Rows from block 8 of the audio encoder of a small audio captioner, named by matrix and row number. Rows with one number belong to one neuron. Each number is 500 + 40 x the weight over its row's rms, rounded and kept within 0 to 999. All counts start at 0. Numbers have three digits each. After the name is the row's rms in percent of the matrix's.
After each neuron's rows are labels from the 100 clips, of 14976, where the neuron reaches its highest value: "lies over" is the class under the peak. Only what is clearly more common there than usual is listed. The data: synthesised sound scenes: up to three everyday sounds over a background.
# fc1: second MLP up (encoder.blocks.8.mlp.fc1.weight, 960x160), inputs 80-159
# fc2: second MLP down (encoder.blocks.8.mlp.fc2.weight, 160x960, transposed), outputs 80-159

fc1.29 102:392519526501484503445526478516477479536548557553460437539506508507509474571492463464497502443463484518507484478488544525569468459531523476477475505501537489523520475480564546484572559574532528506439552488450489495557503530491454476552505520
fc2.29 110:523412436491528422467469528498524499521505464458526503482483487512500457490507497550489530460495513455527505468443538507447501535511487496543559487529467497540512480499442491531458520476509542525496487486488484478455482454416541472386480525
lies over: laughter; knocking

fc1.489 088:490432429488478497474481528514561538444522449528516524477532431493576509521463494504491523473532445525516485521516534553546521438513514542472536497557476487533507488458516555486458507513568498474539528488447573445587351438585517476486517475
fc2.489 098:541568515533525523559437521490508414544521530485542460555478490471470531482517433488561474495456543511565464503451471498542512516526466485481487490480572533506426502414445455557500549459487467484558433474474523492524534447425475504508504505
lies over: barking

fc1.287 104:498466516473536405458548518526483512550518506518493503562544566480521487532485503496507547486431498524422466528496504546474519471571551484520540500505523503574453482476442499454456552544500447507509456551490523410577465411450493454533572483
fc2.287 106:538487493492574539532522493552444498505528476442512542493472480483476494544585471488446477437457528472583479488508460578497504511461497478510534496487461509521520444513486436500585444505552510560551537507479502512515493503526473451433432503
lies over: laughter

fc1.398 105:512511540445476553517484534432540570525470458492484465484509533543467500587496439476536483477522489480413533519513519576492508479452458488451445488503478544480532466435516547534550472486504483512488534507506525513535504560520474525495495525
fc2.398 130:544493547544477444518517517427450471476429455527489515533601476493525526525510544580468603554549519524433554497469496509492472492524543564562541480478558549445541522545489448449503458493484513495471528485529478426529448478476452452455480522
lies over: thunder

fc1.743 096:522557529460499483499400449479426526487579530575516486578501503462494447447479443589393479467498467515559567482488515480520473511486558471534544506476507461510524472466534455473532575471483483492472508495470460532414547501447507540485525556
fc2.743 080:528519514481546499592479516418499464482533429493450499526610441423489469598492549425476471518504509457509484500534589470448463537470519535478505520521483580547480456556516468579444557555470550492518489491436487604474508519491556436523550566
lies over: meowing; beeping

fc1.650 103:583513522496527451568518525488500489469488436487529468529421493531525514514502455514465534475519523499539549500452555504567501532422470542519572476530369490605528447495495457448517468466531474465471447454543509491463418479469512426526411461
fc2.650 115:511456473539494498381529473458479478486584500491498526543567551463456440456529537496499466566490494522476502527496493558423492431494531478563551542425522484456532510461564473506531528489435540570524523494510461497480506489467495541399512532
lies over: bird chirping; beeping

fc1.61 100:501463451480489487490519507450504489484529430500564567434535563529460495555429537459556524490480436518437509449472438576526524456522484491575496470489534503507485475478507536515515513668419488443498477566446513494582466469499536450561487468
fc2.61 109:563539516445524550460523493474536500508574470517420538562513463440494536453543496503510518512489464481516473533499564427561519575470476513522474499434513515414487491477535506574547552476528503505621475537511465466471535462445486503474492416
lies over: door slam; glass breaking

fc1.414 095:521447490506530537498527491510487505484498542532484545450448468485519464530461464589525424523466475486486489487460506444547510538496509499579458536546440487491580522449485528519527482537477536574545479482523509494435549476485518487438494504
fc2.414 090:495550483482482547543525496522538465514449479455454509505525588522562553531506491524503486521479464549581490567609543468486518518530513467456467480476524542467486502534546447512525497490434521532576512461515524473507490547493518463421580602
lies over: ball bouncing

fc1.366 099:539556533491559505563494477468493421516526560535562473449461464467454431520487446510451513493499523510527510461477467481550398457476522485485429493449522555523512511510474520567479502495470494560534503489479538485512448548498483508481486471
fc2.366 110:525423562497429508437419522500502478581452488497484523542561554521513487550471533517518609430506497484492575517498485455456460443500555530536513528477562485474481486468499483492452502466470521505475476533463473476503513470512510475495516457
lies over: door slam

fc1.302 098:482452527462511459495483540490556499484531566496466452530564579485445484499475473559489415439469496501551509491485494547575496576523531448542445464505515490478555503471538521482492512526539488531484532539559508476559465532507487461449561391
fc2.302 084:530536445469605515509501545480500461499496413500526438493502446543525516526492488497489486488527604517497574531452454524440486514463449503567566509496472540499534524491434538485523523544541504464534501544495527577512569483430519482478459533
lies over: whistle

fc1.156 098:468527512462505533475461459521568475499489535415486496605404455477489525479486483467477528514510506515480526464429533588487472458470453510526568439510500559532454472465514539544573519432492526451509515418486491566544447462504454580502543536
fc2.156 076:484491521460526429455449503519491502471489513465488572525537493571484519509510478500486478558502523472468528493502510507509538464485479443411439513478495446523522490524497527568421446521454497514543473480555479395471532543515473461533461521
lies over: coin spinning

fc1.194 101:544473507499533579489525560541491436528462539517466513485527452446462472519453562456475546484561566533434488516564578538436507442529503497564496444512458555428488533592469472470451480412509508497483500503480518456494534517471456468538508439
fc2.194 111:539510466487564520530504477478506489489504527485497442560506494435540530473489440556525509502470470596499428485539445489488513501507547487497492478458533530439519507535464516565504503537526510487539464541471536504496514557546560575543476482
lies over: sawing

fc1.365 085:552501539480474475483464529426474513431433480487494460525454499436439494551519439483588515494524486442492452485511556457457488498537511520512533501471511480503492505504508563481456557540479515405523446505536528506515498549539464526489441560
fc2.365 047:474495485504491485518497527522484438508491462511476530507515512442511499511455476547449481455520528558460575450487448489600462449488484597514467517415440536561535548446547457470519524522505556524531503456540512476529544459529511458558547505
lies over: meowing

fc1.460 107:487457486504533446529512488526524514479504469486554479567512538539481507537458445553515489547388543440457511529444434516454529523463519504566526451468486504576531422441422443463492555522500461553526522540546433531560537449471518518446499496
fc2.460 115:532528494474549501406499511555516536532513521496521467517573505477510522531513473505518514510528421465526479504429520508575399507489529450529476563480510503519475533528583525454508594544529484494536540513433475430546484466517564474510434484
lies over: laughter

fc1.393 101:492488512469464550552446479561485546474570526432507518586488548481454469512505561484470531519500451484507460521516522480514468529473557534455480494414525528455470507506437489485495492491505512472497460428469514410548474432517515477502558449
fc2.393 113:528571486478485534463512461479567469504451504496533454520497465415551427403500489499457502457545558532471473488516486483522499496406500473590459463491558525474425457593548512513523494565544464505486521536502520516506550430458534561503462466
lies over: car horn; laser zap

fc1.636 087:500500417493472546463484579514516518450480560508475445488542503448607510509462517508491486511459484528528557514499504453443450541443488541553538538499456532495482480438541538524514458450460472511484589488518551474457508454470492467527473484
fc2.636 052:501476526479517498470477454521556489510505556469576500498535501408521456505509402514481533503480464526524525467553540580528520539469566558446447483523588449485520584521522468488475526524409473520562528531543533530558454459462558520455531499
lies over: barking

fc1.506 100:466501578552474417515500553538528523499493511465532471541475498500494528491507433495550473491500477490446438451550541411459445501485487565493524463433529518530512542494536524544550531494419489447593530496440489430504465450472611485563522502
fc2.506 092:442514466485437537524499473522561505513530450584544499472465488488545542514498453482508444524556557484517506525502591536517514529407469512561529526477597511544454462440499503488451393532493464462457542492541453549537546511536473544473504506
lies over: barking

fc1.739 095:492503495408508490501467464495487522535470451525475491532550513523464466499524491481461487448517499515574547430480550489437458488533545479580551454493401470493532603399535513466472535555517447526515482497488521480497518525448478407481498528
fc2.739 088:586497455459506447414522557482472473491528440523528456495506413514514504497479476482580415516471524522553611479530470503472497514490494514444479536455541507462507430471500514492497529429471469453490522422470509586452483511471464544526510510
lies over: meowing

fc1.432 106:519492470476537508474498463493608486534490442444527392521512479544519479514514437498493494480473486478463502526472491397518466451504450461568485542471470567530607561511468569438556562467499480467511496545547445527502532520526521498428525483
fc2.432 121:477500497479491505548547509538501484476500514461584449489525535471496496531559501574512494534494479497448471522562552530497472499516626535491482535359555449536462519503523487495474485550477448537473520470474503501511458433508482488486461484
lies over: laughter

fc1.223 103:493531512494466483547536485465434492566540533420456485525510440516513578516498465506543525509508497522545485525442497509478503410477525508496531480510512541473494468394496402540454490503531424516621583502494506462492406559458490507494477514
fc2.223 070:475459543517440537481497486496506523455407493476514509497500499493458545437526568461516460611472498465490545476613483483522415526433490437418552555541518461511476601564506477551509515459501525506565539471510488463525545559498489521521410484
lies over: coin spinning

fc1.67 096:508497530537572530460513535515465530543476577448535514511346523505518520543470438542507401454507535442487428484451491553484494512490487488491501435498514509548517447537495466502537414519526420475524524511506519472492523434529499440453507555
fc2.67 108:551501471503520501494505421489527540535508492487399496514620489427500464500528525444528482504538518586499528511505466496439514484455525561485576517491464487514457540465495472459517520537543561491465499478470497510468501560470557515457464518
lies over: bird chirping

fc1.419 099:501519471493417433543526532497449514472518477485546564499494458486477412509495445451538559546497475517586498533431516559503500480510480479493526547493539512527508503456525494547532462539411474440460567447535472500473547470454507510482515587
fc2.419 076:525523547475543579491541557466548470501512458469437486469520534457420471507446509427493453504497500460486469446574493468517520541481430494472451476492537561494482463469442504549537544483494518516514483485488500528521474497505577479444454381
lies over: door slam; sawing

fc1.406 092:539464476471465515564436503494550553455460537478467568501518500513534514461476483487493496420507492523476461527484504547524542529572490492489463509477468501497505524442469553531547522487453532508505475553527550507543486441453512423475479430
fc2.406 093:488501476530527508547503446488453475505555541483456436490533532510509460532551490509575435501499582473478493493466504434482480510444519496615493529530569556440607482464492535532503549549537434499468529527498458556424509498482446505462428511
lies over: whistle

fc1.77 105:523460469551493447447539516551503566457499532587549443467467537526544502474518383450583607454528537481518468470487569463518537518530529463483507513469562455458503496476470549456589516489461526493524521482512498457516488483432564531482473513
fc2.77 090:450414615478400516428429522512504488466533502535533555514471541504556499434508510525514460469521492550469418540473459490556533469504546460527500511582572542527478473520500522510532517451440535463513483527423594554533459498467510568504473489
lies over: doorbell

fc1.464 112:518508546536544496495473551464549456509483568453510539490472505410515503457490527463463472518544498434478463511509505512429517543450515474527527479511491498531505559405495568451522538588473515504556523560562450533521502516474456546523426498
fc2.464 111:458497472488408543471533469558532453521460466521488512486475496570455438509470549512517503518508495527505470514483530539489431494460431455441496548530476437561483453505551566528483462471482489506458524423412476504511505520495567527496588477
lies over: laser zap

fc1.503 104:536521593501507492519500595432481534504542532450470462541541513434490458500438492458465516469525493478434517521552577486458470471524506486583455516484514548474530522572506493492544481501502530498507481524443555522477501466501477448486554489
fc2.503 102:526553417538490515509419456532510521503475547483525521530515495542514490545515467562480449438454453462540461554584600544523495511517472550484497519475506472486488512482485538549580533517469538542483477531453522484559499454551550512530447505
lies over: laser zap

fc1.264 107:494513486455440440463520482491529541511519468462522477487459536421506471502491467485485462444426529532415528522463492568491517545497483552506486486476451553542475461503488497516522456542463504474468474513506469521493531537433521522475558428
fc2.264 079:533518486495558475529557502478543541525493491426484528530456535541491474478473497518514548543499485412560480513521479447463544511555534501471468565519539523521515549527528488521493479526501563476536492532560516435461462504449436431527406554
lies over: car horn

fc1.150 108:516391457517541544520465555539567525431563519496468503523544526545520476440473533548526526572503460472502416524461520549505512486524478447517499502445445526469510535433492459518548544486436549475527543535484584461556431514435525485522545544
fc2.150 087:443502474483486524522530485539486519467470481506599516506576558491487511503437480528512454488509499531481421495502517465489620474478453450448495508437587505516434522503446480515496568514455541477474461537535475446500551511533507447470594433
lies over: doorbell

fc1.81 108:458533513500447485533496513504522497411526481577501578558522504571520439456526516559568478509500403413510574501460539501476525508504482451453476492586525541489455487456440545487506519484488515506473537482448498485474456477525476529460607511
fc2.81 123:447501473474569436480436469607552480541446529472574459450483463521497502502456526557519522451486584550536426525501478496537507466516465477443471537476555391513471462493513506523497524497535499465555414535541471477579502495465484521516480513
lies over: doorbell

fc1.610 095:508444456513524477487523423495482486488490540452495477531468500538509468489475493447538480493514552501520466545452497582523462519521535475508572458477448447507553493552557455477508512472521537439535550472487505490454414526482502553493491448
fc2.610 107:491464474571453498457519516479490496446476490563511472553497504457521502445505545478508470512601552550466570502511439458446394501546483474484487488486482526552503547556482476539452499475441549473518459510475485507553461582522470491508430602
lies over: coin spinning

fc1.535 099:495572535532578528543456510533541481484513514495469530484493481509500467521443483477542468496487493485477565595406464505403487471579501457459527497522516546472528494443465444488488505535475521456462505507505459563441434584532541516455563503
fc2.535 075:450488491448484474487545477460472453525518500507539404467478429520459530506499603526474466440459525486509459506494498472510515473535514513469601519506498462547551436538479523466480493410532474482543437524511481513488491517482545581498517506
lies over: doorbell; melody

fc1.644 091:511466419506495538421403461552605479480556569527459418517509499410479461472512528441438472494471586528523519456518553539527451502487532511497520526515494481535514505505527456502482476495509439523454466492548503516528410443474477555512486575
fc2.644 100:430522544522451489567538495489481502490516509460509517541483562485487507531527503473535540485515514465513498470517537495520520532437460517497393450524519597471487503514474513472524536526534551529497460479519505467452524581445474520510502459
lies over: car horn

fc1.59 085:467503504477474492544507417543531500477499515471549532491415542483472520530490540485581559457514520436535488593505514563509522463491501559428527517526407411511518481479509559548477467478508494457492548500482481520442491490439421496571556498
fc2.59 086:532447465508534497507408530425493490452494506464504492451525522480530436526426453448494480503502504510521500463487545486495501504570449422546456513511500538513457459519473481495513577490479534450500424481469429473478504504536505483491480546
lies over: sawing

fc1.20 094:518427595516501467516516476501547494509491499452511496639507487496461525496458488436539478550449580461531464485547402541431489428566491430452619416465534479554536511509546526499468493491520572511491550488539499406478437507477493522549489543
fc2.20 100:498615464520461580522501484544543503518426535536458477543494521434583473510545536503496437514549437452488557492468530527478459488525484504483490493520485536516511514525395442553502511516465522474495551515518497475500540520496471506543440607
lies over: coin spinning

fc1.358 088:457529511475432509501510553529505439517486509448464498494455403449454498534541481535576517519531500475505495449505500515496482445409546452497511466487578477504548440498539532476469548598505504492533553518552527497443475567521588483523466491
fc2.358 092:520430509511514538555506451485448528483529472578491484499444561564509503503543487475466510489500502521581498586468467420499441573517458511466465551494494491455499545467481572532523508513508462543511420486506489544513542432509538499496523533
lies over: snoring

fc1.490 098:523493503542488524524400550471545474524510382541460522517480483454476425497528533534505480502602503496474482544535429530527474587450533531582473521448441446490499570476506524472534475493516472491497473534519493487527515576518522485409500514
fc2.490 047:527468498502546541515508460491537509482543444513504499439502489512503450480505527415467495461466546472552583516523469454580506536521505449513457518492541415497543581490408471587445529452492588504490533520456536481543450540514506504496477460
lies over: whistle

fc1.353 096:550471539440564600505537547447511565560500559530539494555518479454492454468498430501503444491513510516461519461548487564559496529513435535494523514521483499502531493496481512476570460534476460554490504518540417457526503553414520489536478545
fc2.353 070:442532445448454512525450532478424480432537531512483469481486518538551490531415512507523480584478489514442484493508540429495530518480533432497521504488549551482527469541441510533424453518440517522522522462526564445437440520599479515508493479
lies over: thunder; ball bouncing

fc1.245 089:516427548541490455527516448511504562500492508576482462439473569484542494534534499441520397563442504516535502459520527515466474439511475476494467445477443416564537485554516497425469545568517528478433523471516460487507431608492529419464461502
fc2.245 079:515465470459469539498586511498534443573560464447501521480426474471569502465498460497486472443533549507493587511516467524485483471528520477502486541522477522475515571532524619505509539449446460566435579470476489481443503505503488459518485578
lies over: bird chirping

fc1.585 090:611443471510551486546480578507548535354496440581444490481488531463491515510549424572505495474523537514579448501528530536556475480503552532517518471471489475506451454499538508404524509478582509440552527477486493525556518464510520463510424499
fc2.585 100:436504516424537502428494472446528470522548466470523446484557516489500555488497503512494429568538506473495522537438473449443517438557515559513482535467550531477534574511458528582529476513420522569506554461460504514502485454446508589489531436
lies over: barking

fc1.148 104:572473556441442522503519540524532510540498558435480527503505539538474501484486473522409469543526465550460510492552537430497460501470456518492466556471517495497500504506510510487538469484563457551505502523519437514489404562451465426421597477
fc2.148 133:488512503409463576506478586482463489466484511480538433516540473485570499499455420509536420611581449500478595486516530516428487439525530531509502513474498539466534516511475487574520418446450459566561527564528463448528510471527495519427452456
lies over: thunder

fc1.6 105:476465566491411536509531536466483452487472488572492471521427517440518585504468468433453494497536499488497531540443457561522521396534476480541528505519451519453488512515493584475492477581519549533493496509499484495489451516442490513547468541
fc2.6 103:495549501522520504554465520462454477486431497440509480566518516587512516457506487576532523482536490507473521506458542555480479538553454504442507506488551539516432440549459496491529471461489429431550529499474471491463450528544431533446478515
lies over: coin spinning

fc1.465 099:544513513519487451549526506514494544482549477488546491563496566429486470495478523563573504455534481502550477519467538506522469526499441508538542459534506557517442453423599548465486407489568493505540458467568429450502502507468508489424424504
fc2.465 091:451521474464446507548521508447546530516404471443526525458462579458477487491541476517470435538511468523467573544544527539532585525461453496495570453513463459516474544539564471512489532442489448512506540459454499473456529497511472503520490548
lies over: bird chirping; ball bouncing

fc1.627 096:465533536438391470476537517502517501533497527440497523492468557475506477464438518492526542462513472466468480578560491569503458543528538478533523556489492483564489519541447446504581505521461405460537458449449450507522473430491439462404463508
fc2.627 085:581511515513596521539470465444420474466524467510542492477504480526471445460492418550560473546451495466517498424441521477531511490428527559481482521468550524514512501489522434490472525517473552537493549480518527452459463447519489518492509468
lies over: door slam

fc1.268 102:503496488407524467495578561527479492514506516483489483515447464454495521465496462474504486511489510496444469499502470498487433540519521492548525517438509558574488518491488485573492566518452476543515483517494504512506468521490510453470520486
fc2.268 099:519484505504424479559440441413487467507504475531483523524506561448462429539504568436521467590486507566524471530468491503521548512454526525501489498534546493457498502421445517467491447469507535513519548498473413493515443407536537483499503448
lies over: door slam

fc1.577 107:550485563499463481540522508462557565520414443495505533508526531506505558594522441481547571501501522520452512548461514479472463446397454489469486534474516494462426489475533514552449492477518543455495476522493511464519511505498462484524472538
fc2.577 107:478500517481538471511496575460365488478520497560471490520527487497540458499515511589501535520529467480412587501552511528541492499520539503574456505457539506437541462507458467505557449501455492544496520477507459448532465476513455507461482534
lies over: thunder; car passing

fc1.709 098:520425562421493507510497584531584458421467521479519484548465486464450468463567500541578478487532547512480577462559513549497552535496487475495516522494450458466512511430498495529462542507552522425467467578523492482491551465503432434491493482
fc2.709 120:571500555498422441506439477475472467582536459498517568448459488537512511524486520540530517527449588446436441526398502491438464484531467521489487547493454496480507439463437485552517473445514509524513500483505546474507493556473536536576445513
lies over: whistle

fc1.542 093:588449497480490464568445513579515560484497421495543475512409511505502590407549463537545478446477504385456493493485515533518522494538542459498494473542445487477558452470517534529507514553536539415510444512528539458445548539449500494497435467
fc2.542 114:473531471522442491506504531480476476544433521480496486554508504541596482508443493522452449559524573586463473534463532527552491508440420494529491512445563465492481487484509560512550514483453478494481577501533468520498412452484464474502453530
lies over: coin spinning

fc1.430 107:495540502457498559496454453524525475511504459445511484581503524504495430513447542486476470419498553477543515499451501562438533556454444545587426452454498499541532491485463556573495547527456518461496503399482476509525516479497482481553591531
fc2.430 120:541483538514480504424503506509534533430464524508511520518528448474494400491526551473550506459456567444472571537570438478463479597422478530561486420556481492464495492464479506500533465498471544515441495489575605486521533505449490475500495443
lies over: car horn

fc1.345 098:534536512508459494490477428545458518459542507429496450483462471499534508534489483554489467543501469495595536553482499510550538492609566535463494544493472558508488520551422521596503478572482497537501551466570470496485491541511505479522468515
fc2.345 086:542517436547491452476548518445527436440542472465574501521509465510520541448541490402511449478515456417553490504510483478498520500536543494515479471471482494450518542422500519432478484515470474499465484536481404486528494529465520529565538452
lies over: church bell

fc1.514 098:524497572596538558512486466506500481471421498530457475591560549541419488527489422507518480583486532538494473466440482528499505483493420500534515510529481492458523504468459576479491497571492509575477500543441537524460493508538492458477485578
fc2.514 109:464487463441543479489525465511496550443466563487527516400484502521577478485479559462535542425489479482516582554476474489526502499506534566471509529467451467488467515554538451518465471458482498456523446510533418438519476491501531499522529503
lies over: snoring; laser zap

fc1.254 110:506444452502448497577503544522440544483505465499500519517533539532540499532475474451542487417525526514517493515514505501503498499456439496526458449504456502562519521473525597512470524491453439515425509555408403581524479498451473435533570538
fc2.254 100:495447484389513525519516461501470473549456502542526494459502441478510517559462469450478489540491517471537502447567483545530533507563526451520512518442507465540489529447526472493578501426492496453571556456536488474561472500470440479515491536
lies over: footsteps

fc1.238 105:490480512531500507506453490411538577530494584491427448476586474513490532417505494461493473539544497468578508465567518443556530399505506478474453533475545502474487512492450557537447522514554488526487549402498498467463484544479467517526463500
fc2.238 126:491466482535534507500593495516556443481469420450496534554471494415553506489498445440444548411496473526464500471504505443483480555471482513553555504524522561499518488586531470459429484549481523509518475543440561555511527501582488515547507539
lies over: barking

fc1.259 105:503466525483519449528471554544595561445510485549537518510460557532546532526448429497532404471538471503469498507566502558512477493528464551436429534505577545464521511526527523501451488491539463502530475413442497500550526470550541476574496452
fc2.259 071:434528461505504531463506497446548439521524448514457432456472502477532556507535477503498496546506502498556490481452571460462530513446542494541501485539462524517472509462508440465463440564456466531562508513594500521440483456524469501530500501
lies over: barking

fc1.213 104:470454519460477533560534438462533487481433483485505545533460573451545556452528454472559517513541459466450463486513503469449486528495530497488483528413498556546504466475576474511517467492508459493538479485473493450535536539518491507480501458
fc2.213 121:425517462594421470518533530484517422458515489447536494480551470529484461513501443446429561426519494466462495457463520552496493491565442472532489468529471424480478527445406488515560484534509487515437552478457459500556506536504441559496502534
lies over: footsteps

fc1.199 104:522486538518399455491593496465513444538460554513442454461532535464493434546552533517503475489528534507476531508548539456532521553549497463501556533544505458632538496488611473537463481506443503491529458479536476487405439448506465509479424534
fc2.199 102:543455533496446465570518414479552537505502475505453573492473576517491447517496550496469511493514464580548476501464522468533490511554483524458566506531515418495461449472507444518457519496538558536500428474466541510515548563479490576481472528
lies over: ball bouncing

fc1.711 100:494478511442470507508523506526508533471458493449491496531523527469536493505479508425571490540504497437454464556566472470501542503508533541484480511477468531498484483421527491531478484396435508450516482503513523520556498470492511519546499435
fc2.711 084:510522502483473546472399525505472482558523478576534497511566571481537476516532533490454580496490466519567453525572557507507499545446506502478481526516555482504516514515505540499483491514418558461525491466482538399527585435543437509482490482
lies over: laser zap

fc1.315 095:529501459480429492481463484541516467520470523569576474444499533504508556529567474451504488554498504504462486509552596529520469463515480499515476510466468458432517446460552502490451436488468490536566502525454479516573487463406520527517529461
fc2.315 074:487455475410454549433555504458568532490470481444515572575493513504549484553462491440528511507531456433524540555469542617530560453493427518490528525504478502477477522484540541479523467557504575468428464479451508545459559548533435552469535596
lies over: sawing

fc1.144 104:506516500519496471532474461559454547527481490477527518480541557519505488539443474506548489477461513530547554510510508522572472492486555498516465459521400473526530467463485510404484479420445417568477492469520476436449438480508519438446494540
fc2.144 125:531496477442546500493492486478462458522524546482479553490468453521522491501524501476511454526507594443405478515493513537502522525484430528478522408463611459457602500515518505533427552494514550526470520485449519484520497489525469486491482543
lies over: bird chirping; drum roll

fc1.423 112:574460606459503462452528505500509450511539489520485491482484477459490465507495500552449520564533522516490442480472452532460476487554508480543525496455495553523488533545476640469449525529494443527429504580495523518537548507491556526433477488
fc2.423 098:448516460446533505452511551478460504524470530504518506536478559553510497566572571455420513453510509585547542542446591464510483495486479421482463577521512490584557523459489453437485517493478492544526422517490471537538415512548549471471460501
lies over: laughter

fc1.294 109:577523587481467525572514451504481463499490525389495472471562528491491524534443517489523443460447521527414487496531594481531496491538475538482561501516519478562484553498480535471484504481442490469492469516446475491470461502531499468521495500
fc2.294 096:459485472440469479481493494533558453488543559429463512599533550491500494565500491506528542501468506442519492497557545479477481493477492495455523579476457526484476469517494541537498512561462509457556497466433545435606538446510521490427502495
lies over: laser zap

fc1.253 086:498525456559519401503469508479442431517547509565461512533419560459509529518485437478512499511485444489515439481456482511472507580452514452532448513481501523544579482530508553505494570514515505520493574510487483492521490506487463508506459490
fc2.253 085:467547528477478526406463480443451509535526469542543479489543450480457555531554550521448509476457489515523512564480516531541500495456466497488503434537478562425540556447458458526475465507470451522489488486511420509519478591435541490492486518
lies over: church bell; explosion

fc1.674 100:506487468481477453532476469507495527480459472516495499507520558458492566465485436484446483505581423508568413581455451453475483520446489540524495503523480506487497487469559605459515510469465447513528458480476551566513497463549578556518558454
fc2.674 128:472479516521497573500571496500482513564481431531463602487470498560483546506519556474492505554540516496537511530549529493474489531478497446530394475508510535537442499472507536564456457491501494520516564470540428594558442446486521524459509480
lies over: barking

fc1.219 100:506496496539458499548412549517538512485483562531426470493402537512478544544490538440544545496417493518508528507498566514527432492482538529509478485557467549494547521509504541513487467534494425479584524502558457467519466536502481525481491523
fc2.219 129:514518557507468463532518539500574497512522480495481452464453513497489478473468586467468540528527487571493605493566462529547495540482479504533444562442513513505485506492509510479595462507496527506462432529500468434482542488414540565484544489
lies over: car horn

fc1.394 105:555414534490456499508440435415516481494468546475491446469435500481482526505521556468528459533494462521482467527559547492387527497496552465563464507504505530469600469579538525604475465446495532495494487437546485468548535450589507487541491457
fc2.394 112:548506552493485487498534479509502458460479519496521498523586558456548446534515554491448551530570508488544474467525457548536514522428570496519532506485480470546448521491428423407600541489491517582470451560463473500511477488517485480466491539
lies over: laser zap

fc1.3 096:583594503461487481491476494494488495525525433444488485461500536514543515550551507483568436541604448434500466554515506462471489484498494492525502555525489499475538539531564518528532444519484488435512434489466459470490508513515489486521494491
fc2.3 058:434507495492478515504467400501629444551507524524487477508506548483489446490534477498575522447494431527572438488498545510521492501437473504498528538567592429469526450504493427515471488517456567501528449530457525468498517500450536546412478465
lies over: laser zap

fc1.372 092:485501581450440550536532515505603513528484485411508483494574547501448523504485516445502471430562414494432453541528570482496528413562551516443481492482444467500514536450461531529492538511525517510457516520455529439538429476539425530512551534
fc2.372 080:592493493545532539468466505487495519461487492498537510545507588507530527497491536547550563533524473427515429437562514477478463549524469548420478511503491459506416523538557507455472513530582465444501394512456514505539529473521570439471504494
lies over: laser zap